Weights of a small class-conditioned image diffusion model.
Model: 6.63M parameters, 32-pixel images, arch dit, norm rmsnorm, activation gelu, moe top_k, layers 8.
Data: trained on procedural textures in two colours, tilted and lit, 195000 training examples, 37.4 epochs.
Rows from block 3 of a small class-conditioned image diffusion model, named by matrix and row number. Rows with one number within an expert belong to one neuron, the router's apart. Each number is 128 + 24 x the weight over its row's rms, rounded and kept within 0 to 255. All counts start at 0. Numbers have three digits each.
Before each expert's rows are labels from the 100 images, of 14848 (inputs lightly noised), where the router gives the expert most weight on average: "patch colour" is the nearest of a few named colours to the mean colour under the peak; "strongest on" is what is common among them. Only what is clearly more common there than usual is listed. The data: procedural textures in two colours, tilted and lit. In brackets: how many of the 100.
# router: router (model.blocks.3.mlp.router.weight, 4x192), inputs 96-191
# up: expert up (model.blocks.3.mlp.up, 4x384x192), inputs 96-191
# down: expert down (model.blocks.3.mlp.down, 4x192x384, transposed), outputs 96-191

# expert 1
patch colour: green (36)
strongest on: coarse scale (64); cloudy (59); green (40); grey (37)
router.1:130140144116152107096118148102164110133097143119135104155107097118084124109148131164124090153161106140109097133167097085141137142132071201089113154152152119115116102124134140115103143126118129112131118100126092113098090097117135157105143115103132122143183121158154123169147126100149116146
up.16:128128091116171114180129164128128139128131128128128128128128101165160155128135128101165165151145086128128128128128158118100128128128121128128061136133128128128216128117136128128094128128107128128113128146100174100128128120128097128087128128128128128121128200128152128176128128082128178099
down.16:128128155128128128128128119102081123131117116146141128128145128139108128156119158128094128102128128138184180136120091128128128128166128136128116125103128128128128128155128104128115128128125098124168128145128093138128096128152124106063160128128173120173120128071128164128105128139139118128
up.17:128144128128128128128128128115128160128178128140085128164069128161128088128079162128162180128128153128128128128127156168131176128084083128150128128171170137097100163171157132133146142128128112128128128128103128128217128128128146128128130077171128128128128119128128128084128128128128135128
down.17:149114128128128127128153094128128128139128100128128130128139087128161128160046138103128193128128128128128095128128142128128128128173123128146128157123128160140135098040145128128128128128090157182140159076118128128128164176128198128128128128128128137128143178200128128128128128142086128128
up.18:128128091128075128163151128128109128128158128128123128117128128128114117128128128187116193128101128146128134133128141128128137132121128100128128134128128094128145128128142128128102092128128128128128128128128128128162128102128128116136128128128201128128107092094128088128128044128060128128
down.18:112093196128063128128138123128128201106128128165111126128088128128128128128141081128128075117122197128083128104128138128128128128132128128128137128147128131128128128128097202128072128086128128128128146151128128170128128128108128128167128128128128126128151108122128128176128128069087093128
up.19:156105098128128153128128128128064061128128128119095128100119123110128128152124124203128197129128128128128128070059128154128128079128128128128074073147128132168128120128128128128128136145111157164128128096128128123101128128129128120172128151128128177117128128169132102128115128111095158128
down.19:172128201118128128128160128128128129128162119145188114128137170128136128155171108128128128128128128114115128128139128128128093128128128128163222128158128128128128128127128128118128187118141128128128128110128055119128134128135128128128128066128163123128060128128128128128173128149128160080
up.20:128129082128103071111155117128169128096160118128105128111115164147128119111128128128141134108146128128121128128191164128128110144128128126112128138110076122128138125170118093171129127128127128152159180136101110101152128128148148128128156128178104103128128128087098128128096141154112128128
down.20:128101128128128128128060128128085097090128128145128128122128128127128070124086128121128125128142087128148075192128128128128116128120128128128139128179191128128111128128174128188164128132126128144093141128170111166146137116128151128141108101128140050055186128128116084120128128128128128140
up.21:128128128128128134134170128128128128128128128152151128128128150128114128128128128128128128128124128121191128045136128140154103128128127126117128083128128128128128128128128128120142113158253114128142128160142175128127142151128135128142187148103128128128128128128098128128116128123128110128
down.21:120117128128128128104153129128128128095128091128128128152128079035128128165128142151149128128128128128128128122138142134128109103106167128128131212176092128154128108128144106128128128128128128101123128167154119184128128154128112174183128128094128099128113152128128128128153127140149128128
up.22:238171128128128128128128128128140153206128128098128125140128163128120065128128128128128128128100125128121128128030094096159128128148128137128114119096128098128051081128128128128128162128128098120115128120134128128183137128128137182135128157128128128095123128128128143152128113128148128128
down.22:041128139128128149117074128128184153164128128109128072102128128128128172198095116179128128114128076128128134128128128128128097128125128132135128213128128116138128112128106128128128137125164044162128128167128106127128128128128128128128133128143128098145128160070128128128128128128128128037
up.23:128128132128128099128108128128128186139115116199168153191154128128128057128125128149103136142129128114152128190128128121166128108152114198128121105132128128174128094128128128115048130128128128128128128103128160128128128128128128128112095083175128128106128128086128128144128138106159128128
down.23:136128079115148133128106114135070135128070146128128109128128128128128128062113074127145124128128128128128128128128092128128128186145129128162128146128149128149045128126128128116123152073128104097126148141128128128145128140161128139128128070128087128153128210128128137128114103128192054128
up.24:128128128148134128093128137128180128128078093128128171103107097128128118128128128128116126142128128128128158119128128052128128128128175186128112128158128128128140108128128128128128087128223083128128128129095141128070128086130128128128169128128128127124098149128233128176128128128162128173
down.24:183128169233128128128097128128128128128128128110128106094069128143128128128075073181124169036106128128072128128174128106126072128152118128085128128128128128128151128114128128129171183174128128128128128128141128151115122132128128132128128143128169128128128128128128128128128128128185128154
up.25:205128151101128128128165064128137128128129097128128115130128142127128171112128162128128128128111147128128104128128146181055149128128128128133128103128056123128128132073128191128144091118128113128198128128187128119128120076116128167128128097128128128128128191128111134105128175128128128118
down.25:074128094162128128091128165128128147160128128086135128128128128177128128145152092098157152159128128096140104185128128128128128128128162128128132116128067131126128124078175189128136128128128128128128128128168128128128128116128128178141128128114128128128093107087128061150128128124103128094
up.26:114128122128118129083109150128102203106128100126128165128128152153128112128059138128128128204128104145128172128113128104128104128128134128156128123128107128110170135045125128094151128142095128056128128167128153128172111128128128128091051128124128128128120128129123133106128128128090128128
down.26:130116110128140111128094127133128128128145128140143119175208128128155128151166143174154128129140128153152128128128151173171089128104128125136141093123104128141154128105128145128114098048128109128128121128127092128128128156144117128075127128128128128128142122128128157113128128128128114160
up.27:142124128126128128128128128128128103153128129128128128139128123128128100133146116132107117099119060128109092128128128128128140113128128119144158128152128128128128128128098208128128115128142128098109128128128119128128128128128128128106128128151128128128104123140144128128128083128113128128
down.27:128178128128128128095128128128082138129079131123128156110108101125128128128128172163106157148125128129128081119128112090128128128128140128124128113149128209128128128108151099128137128128134068083100164154100128109128128179128128117153128128179136141128128128128105128128162133128128082137
up.28:161138128128128128119072111128106128052128128128128063100128128128128128128111141128139128188105130128099128094166128128186124126119083128128181128128128112128202128133150128128145128050100128128149151098188128118171125142128128144128128128132128128133117142128128128128128131132193128135
down.28:128128031128152113128128120154128128173128128128128128128171128058128128101128128211066167128097103128128128142128111142128186187138128128192128121140144127119128128151162146166087150128128120123122105151128171099134140128128128162121138128128106128123075103091112128130128128128128128106
up.29:128128115106159142128128066167128128128128128128114151128128121128128125115152128095162125130123128154085128128110185128128149146144128074176092128135128088128128150128128142195108117128098162156206128141089128100128128120128128093175128139128088082154106128172141163128115090156077128128
down.29:122128128128128131128128128099137163128128128151104112128128128128130128115128128128128131153128128115128107130099128132129128133128128128193163113173138143153071158128128128128128128096128128070128085152139155128128128137128154141123097128128128134088128166128128128144049128132128128135
up.30:128192153128159128139128176128128109118128117128128128128149128128153187107134128128131128128111128128212155128131128164155128128128128128161128128210128128128165142128141144057128128173128128169128128128114213128105128128128128128128140169105115128156128144083128128085128180128128128184
down.30:114127128174144182128128131040128057128128128128123128128122169132132128128139175128132134128132137148128123130128162156127128128128138132128168085128190128128165063128128128095128155158134128128106168105143128152117128128138128107128101128094128083128128121128128128062206128128128128166
up.31:128128171147128128137128164103131182128114128158129099178191128128156128122138166129128125128118138128128128128128093105128101104106128136111151128134216089113127128183111128118128128077172173120167128128128128106086115157128103187125071141128142128136128128128128126086128151151187121138
down.31:128157034128128143128128128164135128129128128169128131143128111152110128128128145085128081128128134128109145115128155128128070147128128128128213128162178128128114149152128035128159128102170128128128122128128128128118095078128141175128119128128128128128128128115094110128113128128128128100

# expert 2
patch colour: white (39); pink (28)
strongest on: white (74); ground colour: white (53); yellow (49); ground colour: yellow (27)
router.2:109106115136059114131131135136114150156143102142137138138132116130110147153129120101103148083118091136132123084132142162112136148085130106108172118150126086137159110151059119124112113145096084128122145164108107107120157148115123141152116113127124134144118131129111071106132144172120120123
up.16:126126062130138128128108107128149128128148118128128137128128226130175115177128103211128128128128128128128177128128128101128106128165128128128128121128148128175103137175113128128128128128174116169085139128159128101128089128128105104128226128128128128128101154128128116092128128091128128094
down.16:128128128128128128126128155128128129128189128107128124128198128094124131128084128134171128130162130022128128128128128122128098136033126128128176128127128148128128128128120128249043134109092148184133150083192128175128171128130134128109126128128156118128128097128128125159140181128128094142
up.17:128128128128128107128128128128128128110114081128128128149128195128102161128092099128184128128128139128128128128107105128128128128128076067149130169128156128128121128128128191128148128128171128080136128128128153154128128111096128123089114128135096128070128128128086128128073164067128128164
down.17:109124075146065128081125057128114217175128128128099128128128070128135128110100106128112170128128125128109128128128128128128128128128128097128062120128128128105128102128144128128128128128162128128128171128128128073119128128146109128128128199128120111128128128128128128128128094119128057128
up.18:128128128140128186128128121146136128128128128128128128128128127128128170128128128135128082128128128128128128128128113070084128163131128128128172128103077128128080128128128087163162116128128128128128182138108128128090151189128177128128128128094128190076128102145128161056128128128128128119
down.18:128128128128128126128126131183127123088128128097137128128128128128169128128142128128153128127128147128128137059128115128131118184043128138128087157128128128147051106128128098087052128128175170128128142165128128157100152128144095128155081128128128164112191128167119180128128128115128128138
up.19:138146128128165148128128093110128131128128128128063099128128171074128128128128128128134163188128119128128147149128081192154121128128128146181122100128183148060120128177186128128135135099147128128128117128121142106168019131116128128073128104144121100107104128095128128118128165128150103072
down.19:136128140151128143128086128118128134128128148128128128128094128128088128180128128135151072128189128128128128188138128167128128128102170116128083132128178128053111128128128128128128075128094128128128128165123128164136031128130128095160128109128128136130133128084129128142128107128128066122
up.20:107121114128093128180128128128128128157215128128126128147120128128128128069128128128128155128228040128128153128128183193135128136156128128129087128128106128105168128128128128106128154128112128128152128128118128094128065108128128089103128128128150128128067156128086128159128128096128128128
down.20:128128128151128133128128128122128128126137128114082157128089110128115073128128128116000135136128110128128162128128100128128128099128128128128135129118179128095125158146128128081086128128136128128128128123128128010159128128128128128142128128128145128128134147128128100128095111128128160101
up.21:128128128128128128155128128128128128087144128128091072128063182128128128128158114128172128158128141092093151089128128091128128060128128128164128087128128128098155128115128128128143150128153128119128128128128103128128128128128128122128176128171085128137103178128128128128099124141033128113
down.21:128129133144114128057128128128128148128141128164128076128128080117128128128128128145128128095128128083058152071141064122128128128157128128129128128156128139086161147080128128128149169128107128048128128128128120178128128089128128128128128121128179128173184111128128069128128131128086128119
up.22:198072129128128027128205115082113112098128128128128072143128128128128085128106154128128163089128128113125175128124143180128128128128128128133099128128128146069118128128128079131128099128091128128128128128150128128171128128104128128128128116106104128128136161128097128164128146128160110106
down.22:128128128101128107130128128140128049132099128128154128128176128128128128115128128158128092128140128158128128128128128111146162128128128128128167081128166128041111128128116088128128128128067144149128178128178116128128158128128128128128171128128095122128144113162194116128160105128166169169
up.23:143128129147105128099128128128086128128128128128152128128128128128162158128128128146128128128103128128128128128128085128085128128128128147128148128148205153084047128128128128128128128128128123128128128128128128128128110128187128128128184128091079092101128128128128101128128157128128133069
down.23:128128126112098211146128128124107109102128128128128122067149121128043128128109128184120128111101080128128148128128128128128204128098128128128086128128128128106128128107113082064128071150090128128128105128128166164128127128109128128148129122169128129099165128172129128128084178128144128128
up.24:128113128128127128224128128144128128128115128128117128170117128164183128145128128108128147178128128128146128128057128128102174057128161128128091128128071128128128128073128128108121128095071128147120087137128128128186128128169090128128167098128128128128064155128128141128128128128128165128
down.24:155128139128128128120128128128128106164130128111128128144128116139128206175128159128128090121123128128128128128128108081128128128137155128095176154128089168124128128128103128107131116095128101132142128128120128158131128103113128128096128193128128070110128104128128144150128128159128128096
up.25:128128128128127131158128128128110128128128128142131147128105094128128061108087128161140069128117132128128104128128128128030128128128069128128128178138128128112128128128128090128142120125136136128128128108128128128157128174189128111128102163173128110124128105128128128128168128128128128128
down.25:128122128128132128176128128128125128128098128133135128091128128173098156160156128096128128128128107128128155128128128126189128128110066159128066128128156128130116175127167076128128128128128128138128128158128128128128136128064128128135171128160128128158128128090128129128128125128096128128
up.26:037128206128121117128129127128128045163121102128128110091083166148128128144135128128166100128128084128128125128128101068128128128122127168128086128128128128162128128144128128128128142128142117128097116147128128118086161128138128096128128128128128128068113128103133128128101192085121126128
down.26:154128128128149142105128128128128128129128128128128151148070062128128128104125128128128128128128128128128158128128128108118132128124136124128128128128076128211135128128128128128128142128148151157107144128102117179128128128128128128128128158175160128128170173182128159088128128071128162128
up.27:128128128128128095172131128158081057154128136128172128172121128128128128128128128139128226089128099128128128128173091062169128128128128128154126112128128128157135124128128128173140128123128104128157128157128141128128128128128107108129128081128119155147099143128128153128128128128128128128
down.27:128075128128128112128078100121128080128128113128073111049128126112173197081128128128088128105128128128128146147128179128118188183128128137128128138128128128144142127128128128128128149128128147128152128152095128156128163128128128124128128128128128128092154128128128144121128196128135128128
up.28:093128128128139079083128171128128190148128160128151070128128128155128129149128112183145128077128128146157157124128128128128128075087133128128128128168125128128128128128136123121128128162100151128137142128065152103132102128128084147128128128089128165128090154178152125128128141128188177128
down.28:128128117126118142128106155119128119128128128128198128128128108128128141128128097091106083114128105108128114128181098128128177151128128113116128128149128128099081128148145128087116128163128128142128128128128128195128077159110171128128135128128158128128198167159128128134100102143128166128
up.29:128093100103128165145127132143150128128171128139128128129128128102136125124128128128157179073128092128128157137128128171128128123153128139128128128128102142051093128128078099116128106123142131178124135097094128128128128103128128057128109128231104080140128128128140128128109154120166137083
down.29:132077128150074136128124085128128106128128149128120144125128133128128133128128123128183077095121155171100167072128128124128139128141128186128172162160128082038128128136128128134177173128128128145066180172128128126142128123128128128090128128128128128128152128146128128128154147128150128128
up.30:183108128128128081128128128136148154167113128073128128102135128128128128128128128149117128128141128111128190191074128166128108060169128136100128128139128129128128135133128128128128128146128128115158128134099128099040128128128081164139128128128128128153128152128128128128113047128129130128
down.30:109128145128128122144151128077133142136128128049128128128122167128126057098125128149109143128156128128160128106171088128150128128128171128128142095128128128070138134128128115128128128128128154128128199155117128199102128128161128177171123128128128128141128128128076128128171170128128128128
up.31:148086079128117128076128128128128128109128128128133102117164128128128173072099128146139128128128128119128152128134128128047128128149187104128128128128160103122128106171096194128128128138128128128133128153136143097128128128128128088128128128195128087098090128128135079128128090164122128128
down.31:143161128128185138128128090160117164141128150147119128175071122117128128138128096128042166128136128128128064101142086128128183101128098128128066134158161109156128114160128128128104128151128128084128163169084128082128152056138128128193101135128132117128125128146128091128099128128113175123

# expert 3
patch colour: green (27)
strongest on: seen at a slant (65); fine scale (60); teal (46); ground colour: teal (30)
router.3:131118138172176125121163075145127084141103162142137116100150157135126128142130116124134157146114131121102129152123140124115134151163159119090149118094133130095133069146155131178169148157138136152130119091130132101163123137127110119094156138136130077118151072112127119125141149080136139162
up.16:146150128128117128128137128128196128158128128150128128128128145138128136128144165203159181128128128138146166120128179128096128128058128128128128128128119093127128164128166128146128128171074128095128179128145102128128128124128158128100128188118128128136128134128128128128115140128128128128
down.16:142128128108111133128128132128128128128121128128150128128097128111143132162107128163128084128128128117128128128169129137128128125128128128109128153128104128128128128128128128128128128128128128122135238113128128128128110128118073128128128128128128131128141128099128128128135099161128128128
up.17:128148128128116155157066098117128061128129177128201128150082128128167128128128156128135115083128096146153170185128131146128123128128101136128124128128105131128128156128128128128128128110079128105171145158147132078108127128132128116128165128128128128128128177200128150128081112172128128105
down.17:199172093128091098128145128099128128128163135128244128128165128109147128131135140128128152116192128128128077065128128128128128104109128120128113112140118129159128128123140137062136128134128128116165087145121128128210099128128117128128128103128165112119123153128118114136128101119128102128
up.18:128118128128123158128128128211080124128128150161139153198128073128169128091083175128150170128128109128128128145141128133128151128133128102128128135188156076101102136079128111162116128128128128108128128128157093095099128128128125128128128128178128128154122123128128128128128131135097128128
down.18:115128095128139102199113128212104128128179128128145128149131118128128128145128128067128161195099109177168059128131145128128162128110128108092138128128116117128128128128133109101128128123128128124121128128095117209150128128097128108148097128128069128128120128128128158099123099128094128128
up.19:139171128112141128128128128128168128096128128098128128125166141149128128125128128128146098128128109128128090136128128084175056128128193076128128142128128073128128167128102128091128128128128128130128128149133128128090128128075130128128128128128094128105128128128128128128144128191074071146
down.19:124131154128128128128128123128106123128116153142128152128190102135128137076128128128128128196116128144051110128079128152083128128095127128136128128128128128128148128094128189128128128152128128075128172128128111120148159137160169128128128160128084128128128104164128105128114163065192121171
up.20:096159128159118124132115128128128156128152128055128128128128128145128128128128128148128150172146128196212164133128121128128095082125128061128168128118147112128128128083128175072168128139062128128119128135079128097103128128128069116123128166128128128128115122106198120128128071136128128175
down.20:128128082135082113128128152138144121154185128129146151119146128077149176128170128128128127087164128145128128135169128128128148128159139156128128128128128128128142128128120128170128130152128146103141128122073128128133128128128128172198130134128157128128135059128128142165120180143122060128
up.21:128134127128128091132128128128128128128128128162128128128128113128071128133102128212128128128128128128128182128101159077128128128128128128099128128102131128035142116128128128128159106128068120128123139141118139128150128101098141128080128128188128087128109174128128128128087141175126128128
down.21:128122128141128130128138128139132075128091137128128122106128153162153128066128112175128128128130128153057128128128128059153128082128134133187128128042118102069156128128128105128164128128128127088135128090128152153124105128128128139128128128142128128128128128128128176128128128160125128128
up.22:024128128139133128113102148128134128128128116116128142123128128185102137160166128168128148128128075182127099128128128101128128132154128173142128128128128169128128128128128128103145142139128115151128128128128112126128128147151075152122128128129143129127128101172128128128107157118128138128
down.22:243151128090128139075150124119102100128148128128168128128161128102118128128088123128159110120128128150128080128177168106133105128191128128128128172147136128128128104152128127128116103128176128189128126128128128110128128131110128128108128109147128147135118144128170128145128095128128114128
up.23:128128110065128138076154128128128128101111128128157153152128128067128128128116128159181089203139128146214115150104149098128128152083169184128142115128128117128128128128175158170161128075169172128128128139128128181181128128128112128128124077125128128128128076180128128128128128116128128128
down.23:128128128125128128113103128128136128105157144176079128128082128189128128103128132135128216128095128128128151128128091128128150033129128128128149128133128128128128168128128122128128090128131128058125128128152126080128128128111161145128128128128128128128154128128128128128128128128128128128
up.24:120128128128128128135128149173128139154128128128128128112128168135165128136099154150170146128128119135128129175128104128093075128128142140128150128075128128128159178117128128106186128128068128020146128128128055128128128129166128149121128100128128128128117156145121128128128128128108114128
down.24:128099128135128128128128128153128128128128073146128128076138128124088128166137128127150145128128128177128128128128128125128062087128142095128128134175128128113128128128128128134128128128128143128137128128097090128128089108121184128128128128116157128128129113128126173128135122128092076058
up.25:128128085128148155157144128186127128128152146128165128116128125128049128128114128128128158185128128160128086206128128128134128128129155128128128128128214128128128128128155169128167116150115130092174144117128128104125157159079128128128128131094165128128112128128123149128132128128130128128
down.25:126128128128156128128128128128130127174128128136128137089128128128128093128178128128128095161122152128162085128119128128128128034112128128104128128128128128084128096128118128128128128072128128128128128128138115128128128172036128118130128149128136128106128119128192128128128096165127128128
up.26:128128128131128102126128082127069103128159128086110128136128132128128128128128128128128128128162070128128162128199128141128128128168128128135064125136128181128128128089150180128128108128128112128128086128128128128165128128128128156128128128128189128128128107128125148141074128082059099128
down.26:128128128128128128128128128128128128128128128147128197128130115139107046128128151128128128128176147128128128201127128128102128128128127128128172128128149128048128128128128121170128128128140085102106179165156128128128128128080155151128067128128128112094216128133128128079128128161128072140
up.27:128128128128128123128128128128128128191107038073128204096128128146128128128128109128128128128128128128171102128128095128135128128128149128128128128128128182128052122128117161128128114136075128104109128149127128107128128128128128204097128092115080055128128144128178128128128158084136161128
down.27:128103128128128129131128128128128059128085128128128128153128128128075128166057189185128180128154089128144063143093148135128128128128128128128097128155128128128128108128150128153128160187133128181128128103108128185128142090134128128128128128144128128128128142128126080128128121128182092111
up.28:139128128189128138145128128185128129128128151103153128128128128128128128107103128128126128064117102153128103128128123128088161131122187121128195128128128151065063129119128128128182136174173128128128128070128127112128128128128202141128128152128128193128106128128128128128128180128119128069
down.28:094128128128128145128128128128118070128150128167121128128169128142152128128128128094076104128128128196128128128096128128128090140128130128220128136128175128096128128128127128145128128128178128128128082160128128128128177128128128144141128157146128181128080159128128128128138128090128128100
up.29:128143128138077128094128128128173145128128128146090152128098167144173103128140128123094128128128128128128128086099128128128141128088128128128128128169128128128133128128145151128197128128147091154128128128081166113111128086167128128088128128174128134152128158128128124093072128128128128180
down.29:152128127128130128128128128128128128138115128128181128128092076066128128154128126128075128128149136128128150128205083173128144128128128128128128130142128108197128128158128128128128128161130128169128118114082128161128128117128114128163104128128128128120128109112118150128128128159062156122
up.30:128128136133128074100128146128161160128102191128154128135128116085128128153128128110175128169128128123128128128153128128128157128136128178128128128128139128128046128128128112162208128128141086128155128128178123151157128128138128128138137128128128128135130128128134128177114172131128165128
down.30:128128128128128128128128128134112128128105079128129128053128091138113079159128128128128128128128128128147128128128085128128187128135128128149128099128128128097128128128128051128146128086128128137123184128136128118128128128108128187137128157128162135128128128128129128070073128180128121128
up.31:125125128128128133137128128128081128114122129126058113159128128128128108128128128128111093048128108099128133107128128128115128128128128128115128128143128171188128128128128055128128105101127128160128128101105128144128128070128128129128167106093128128157092111104149101128128118071128105125
down.31:145128120128128143128140128128115170128128096146128138088128165128160113075128148128128197116128117128128156169088123087040156128131177113128116140122128159175084097107128128100204128128086128088128144128128148128139128128125128108128083096128128128122128152128128128098118128092128071128

# expert 0
patch colour: red (33)
strongest on: white (64); pattern colour: white (57); red (42); black (41)
router.0:119111094152165129099157138160112118151143104145146132167119100097160108112103143105097154107097124091149137113158139170145145129068104118122180091094095157122157146153135143121118138145142119127121119094121099126132114181099128095113115101118150120132082120112097125106104168122119108120
up.16:116128145128128122128128128128119108101128171081161128105128158128128151128173141072089171088128128128128128138128128128096128128128128128128055148093156134128128128128128128071128125163128118142150128068128128134128128128128100128102128148128128129128116128128138150121174087074182128233
down.16:157128080115128128128081128040123128153181128128128128129128136151128128128128128062128111128128128101128128128128103141128128128191128128128128128128128135129128128128125128128142132193107128128128103128128128128128128097128158128128128113128128128128128128119128115128082121148121132128
up.17:128128128080043123128102155128102128136144175128123132145115128135168109128128128128145135100128152128128114128163148128166087128128128075090128128115128128128114128136128128128128130128126128128128128128107104128128113141141133157185128128105128128129128128128142128128080143128130105151
down.17:141128135153067128121094128128128128143128049128148128108128128127104128128128128161075128122128176128128128128128128128081086087128117128128128128128128128128128078143128165128077128128174128128158136128106128092113128128096128128138142128106128128128128151128104101118140128128128108161
up.18:085128076128128128128128128128128115128128096165128067128113128128128160128128112159128128128122136128140128155128128128117128128203184165128110128149148128133150099128128128128128185163128095128128150168128128117108128164143128128128128128128127128131146131127128128128128114128126128128
down.18:060149128128128128119128128230128128159090104128190124115128128128128128128128127128165128110128128114128128128128090128159128145091128128165163128128128128072128128137128128098111128128128164128128075128128128128128092128172169128128128102128128167128128131128154128128123128134128128128
up.19:131164112114130117128118141128128103111192128128128128162167148128155128158163120128148152128128127141128128128166128128128128104128128128128079117145113154128107094128128109128099128128093128089128124128091128128128128128105128078128084128128150123128128157108116141179151128088154128128
down.19:099147127120128095128151106076128128132128103128160104128216128146128142128128128128097196158158128128141163128138154128121112128128133128174128128128121117128040128128128128128128145128128128149240131172160128094190128145135070128134148128128104137128101085113062110128112065128128113127
up.20:142128141128128081128128122156168117128067128069176128079113128128165128175128139128128185113128128162149128128125165164156130083128149122146086134128153128128145128128102146100128128128096146110128128128128128107099128101128128164092147124128138128128114128128156098210128128128119162128
down.20:112106168128157123095154098128128128128100109093117093159128128063069090128132128170128088097128185147169128153144128166152128146101114108110167128128146128157168107128104139101128128128128128128128105135155189239108128128155165166164165128139146151128118128121072095151128116113130151128
up.21:104128128128124128088128145128128128128123128128128128128128142121116128128128164162154167128119118162201124128191110128138135051128128161024128165128113128128128159130128141086180148128142128120128073119128128128177128128119160097080128128128086088128128106094146128128114153128128190107
down.21:128104147128096153115128128131150128128113127122128111156128122128130114063128128128152079098128128161141128123157089128169056128128125128128128180128142088099130104096119128128163118027169128128126106099131128128128103169128128109128142141128128161090134151128128122128128126124106128128
up.22:128128164129128128128192128084128112128128128142128140138143115128128136128128145142142128057128094128107128128128111128148114128128128128137128128161098128161140113128128128128104139128128128187128147192128095128128128128094000128128074128092089018128128128128128122099128107128128204118
down.22:128128128128077128128128128128128128128149177128087128142138128107065133124128128127128128057105159092090128128128130192128145128130128128081074104128128130128108162114128128135128128169128158128128128118128128128128078128144208138128128128128113061095128094128128128128090176111157170128
up.23:108128153066128128128121175128132128128165181128128128141128169103128128131135128182154179147128095128128128129128092128136128128128128128167114128125229128094168104167128128128103128128138178128128128128128151106147128116139096128128128128128128085128110152185163128128128128128089128128
down.23:128128128128128128128128148128128128155150189128128128083119128128154135128140115172128128157109128155128172177134161128128128119113156148124128163133191167113163147175128087126128093128128128128114128127128207145128181109128128111162151153116161084150102128111128128128128128101144131128
up.24:128128128128128128093090105128128186128156128130096128128128102128122112091128128128128069128172128128128084128128128087087186128128088145107103131128156128128156128128128128096128128128128128170128128128012196128128141128128196128128066117128118121128150128128128128067128128128128098128
down.24:114168172128128128128127128177128182104128128123167095128128201128169213128128156128173128102128128128128074128158118128142128128128081237099128095128128156128183128128150132128160131128128116140128128155073128128128128158128128089128033128128128128155128128119128128128145128141128056144
up.25:128168116075113071128124171135128128079157128128104150128138102128118128102128128132175152128128104128094169103134150128198141128128130128128128216132128073128163172128128080162118128128128128161128060126128128111128128124128118128107137140159128106128067128107128128128104128103149151128
down.25:107175128128087191076128128148128169163128128128126128154135128175117185128108108176058145152083116116169128128157141128081128147128128101129171140139124128163143128185128128108105180106128112128128128143122128103138128152087128128128087128160141103128093114088128128128128128153128143128
up.26:128128128119157141128128128095169135128090165128123124128111128128167109080128084160128131128148128126119122128166128128111181178122128085128090167121135149120128143128128127128128128105157146128128176117128128090122128146128141127180128164128128095051128128148128128119094128130128160170
down.26:142087121128128128097128128175160128116079128182128177128124128128128166128109128128135128069125128128128128151134128070128132014128128119125144128135128115128114128128153128128128128170142128142128141128128128128142156128128128138167115128150128084118168171128104136114128151099128128154
up.27:128100128089128128159128128128128128128141158128128128128131128179128130167143102083123101094128128100173128089128128086046128128142067128128128128128128128128133085128128128128128128128128159128104114128103128128128126128128154139082143084128179128128110145128158128128128068111151128128
down.27:097150128128141097184128077158128113096152128100131116128143128144128128107117128081115203128100122121128128103128128082170128128128065128128133125128104128141128155128099128128128128128097089128128099111095128090128128128128128128109141078128151194161174125200080154146088203128128128126
up.28:128128128128128110133175128128128128146128179128128128128128141086151128128128128128128168128128130128128128193128128128143128128128128053155092128128128128096128184159129128128128128114128111128129103091128174098172128128131128128128084128154166128182112164045113128128128155128128128105
down.28:128128128139128100128147128112131082128141128096133131138181107094093128158128128128136128128161135167128046127115134146128128155097119106133244103128128128128128128128128128091128144141128128182137128092148128128137128132128135113110153128168030128080163084128128105128128084128103128192
up.29:086128128119128132128148128069097070179128090131210141166128151120153091146111113088128128128104128128114128128128128128106128132128195128128128113128128128118128151122128128175128126039128131077183176128128166116221128141152128128128179136132128112128128159192103128146128146109128128128
down.29:128128066128128151128128128149109107128135128104114128135128141128128128128145128155179166193128128128122128148128150128128128128111128112128143137137128128117128113128098128128128128096129138057193128128157162128240128166128121128128169209128128128128128083128087128135101089128128128128
up.30:128090087128128128128087128128100102084190174128092128148128128126132084068128128151169068189128088128128103168066113161117118153139118128143115128130111128101122087128152128128128133135128128178128090095111128098128128128128110069104128128166095088065087128128128174128128128128128118111
down.30:128187128128152128173119128103128095129192104128165128118160128128128148167128145128128167153135128123111155128128208094134063128128128128124145164105110140106089140152128128128127128139128102153146096144128161128139128128134128128077128134129106122111159101128128094128084128128109128108
up.31:128112128128099156128097083141128128128128146128128093082128099128128155133133103128114154091128128128117138106111128177098116128111093128164100134128164117151079128175085168128082128129182103147127128056128128089128142147120128128128128128128128107139128128128146098157126157083128128128
down.31:170128128125121128128143128107128185182128128128128134149128209128128133128128130134074128128128153128128077099128128157128161128114128096128161128128148128172094128185101128128128128094134128128187117172128128158128128128128106117128094128128099128128055128081128128095139082128148128132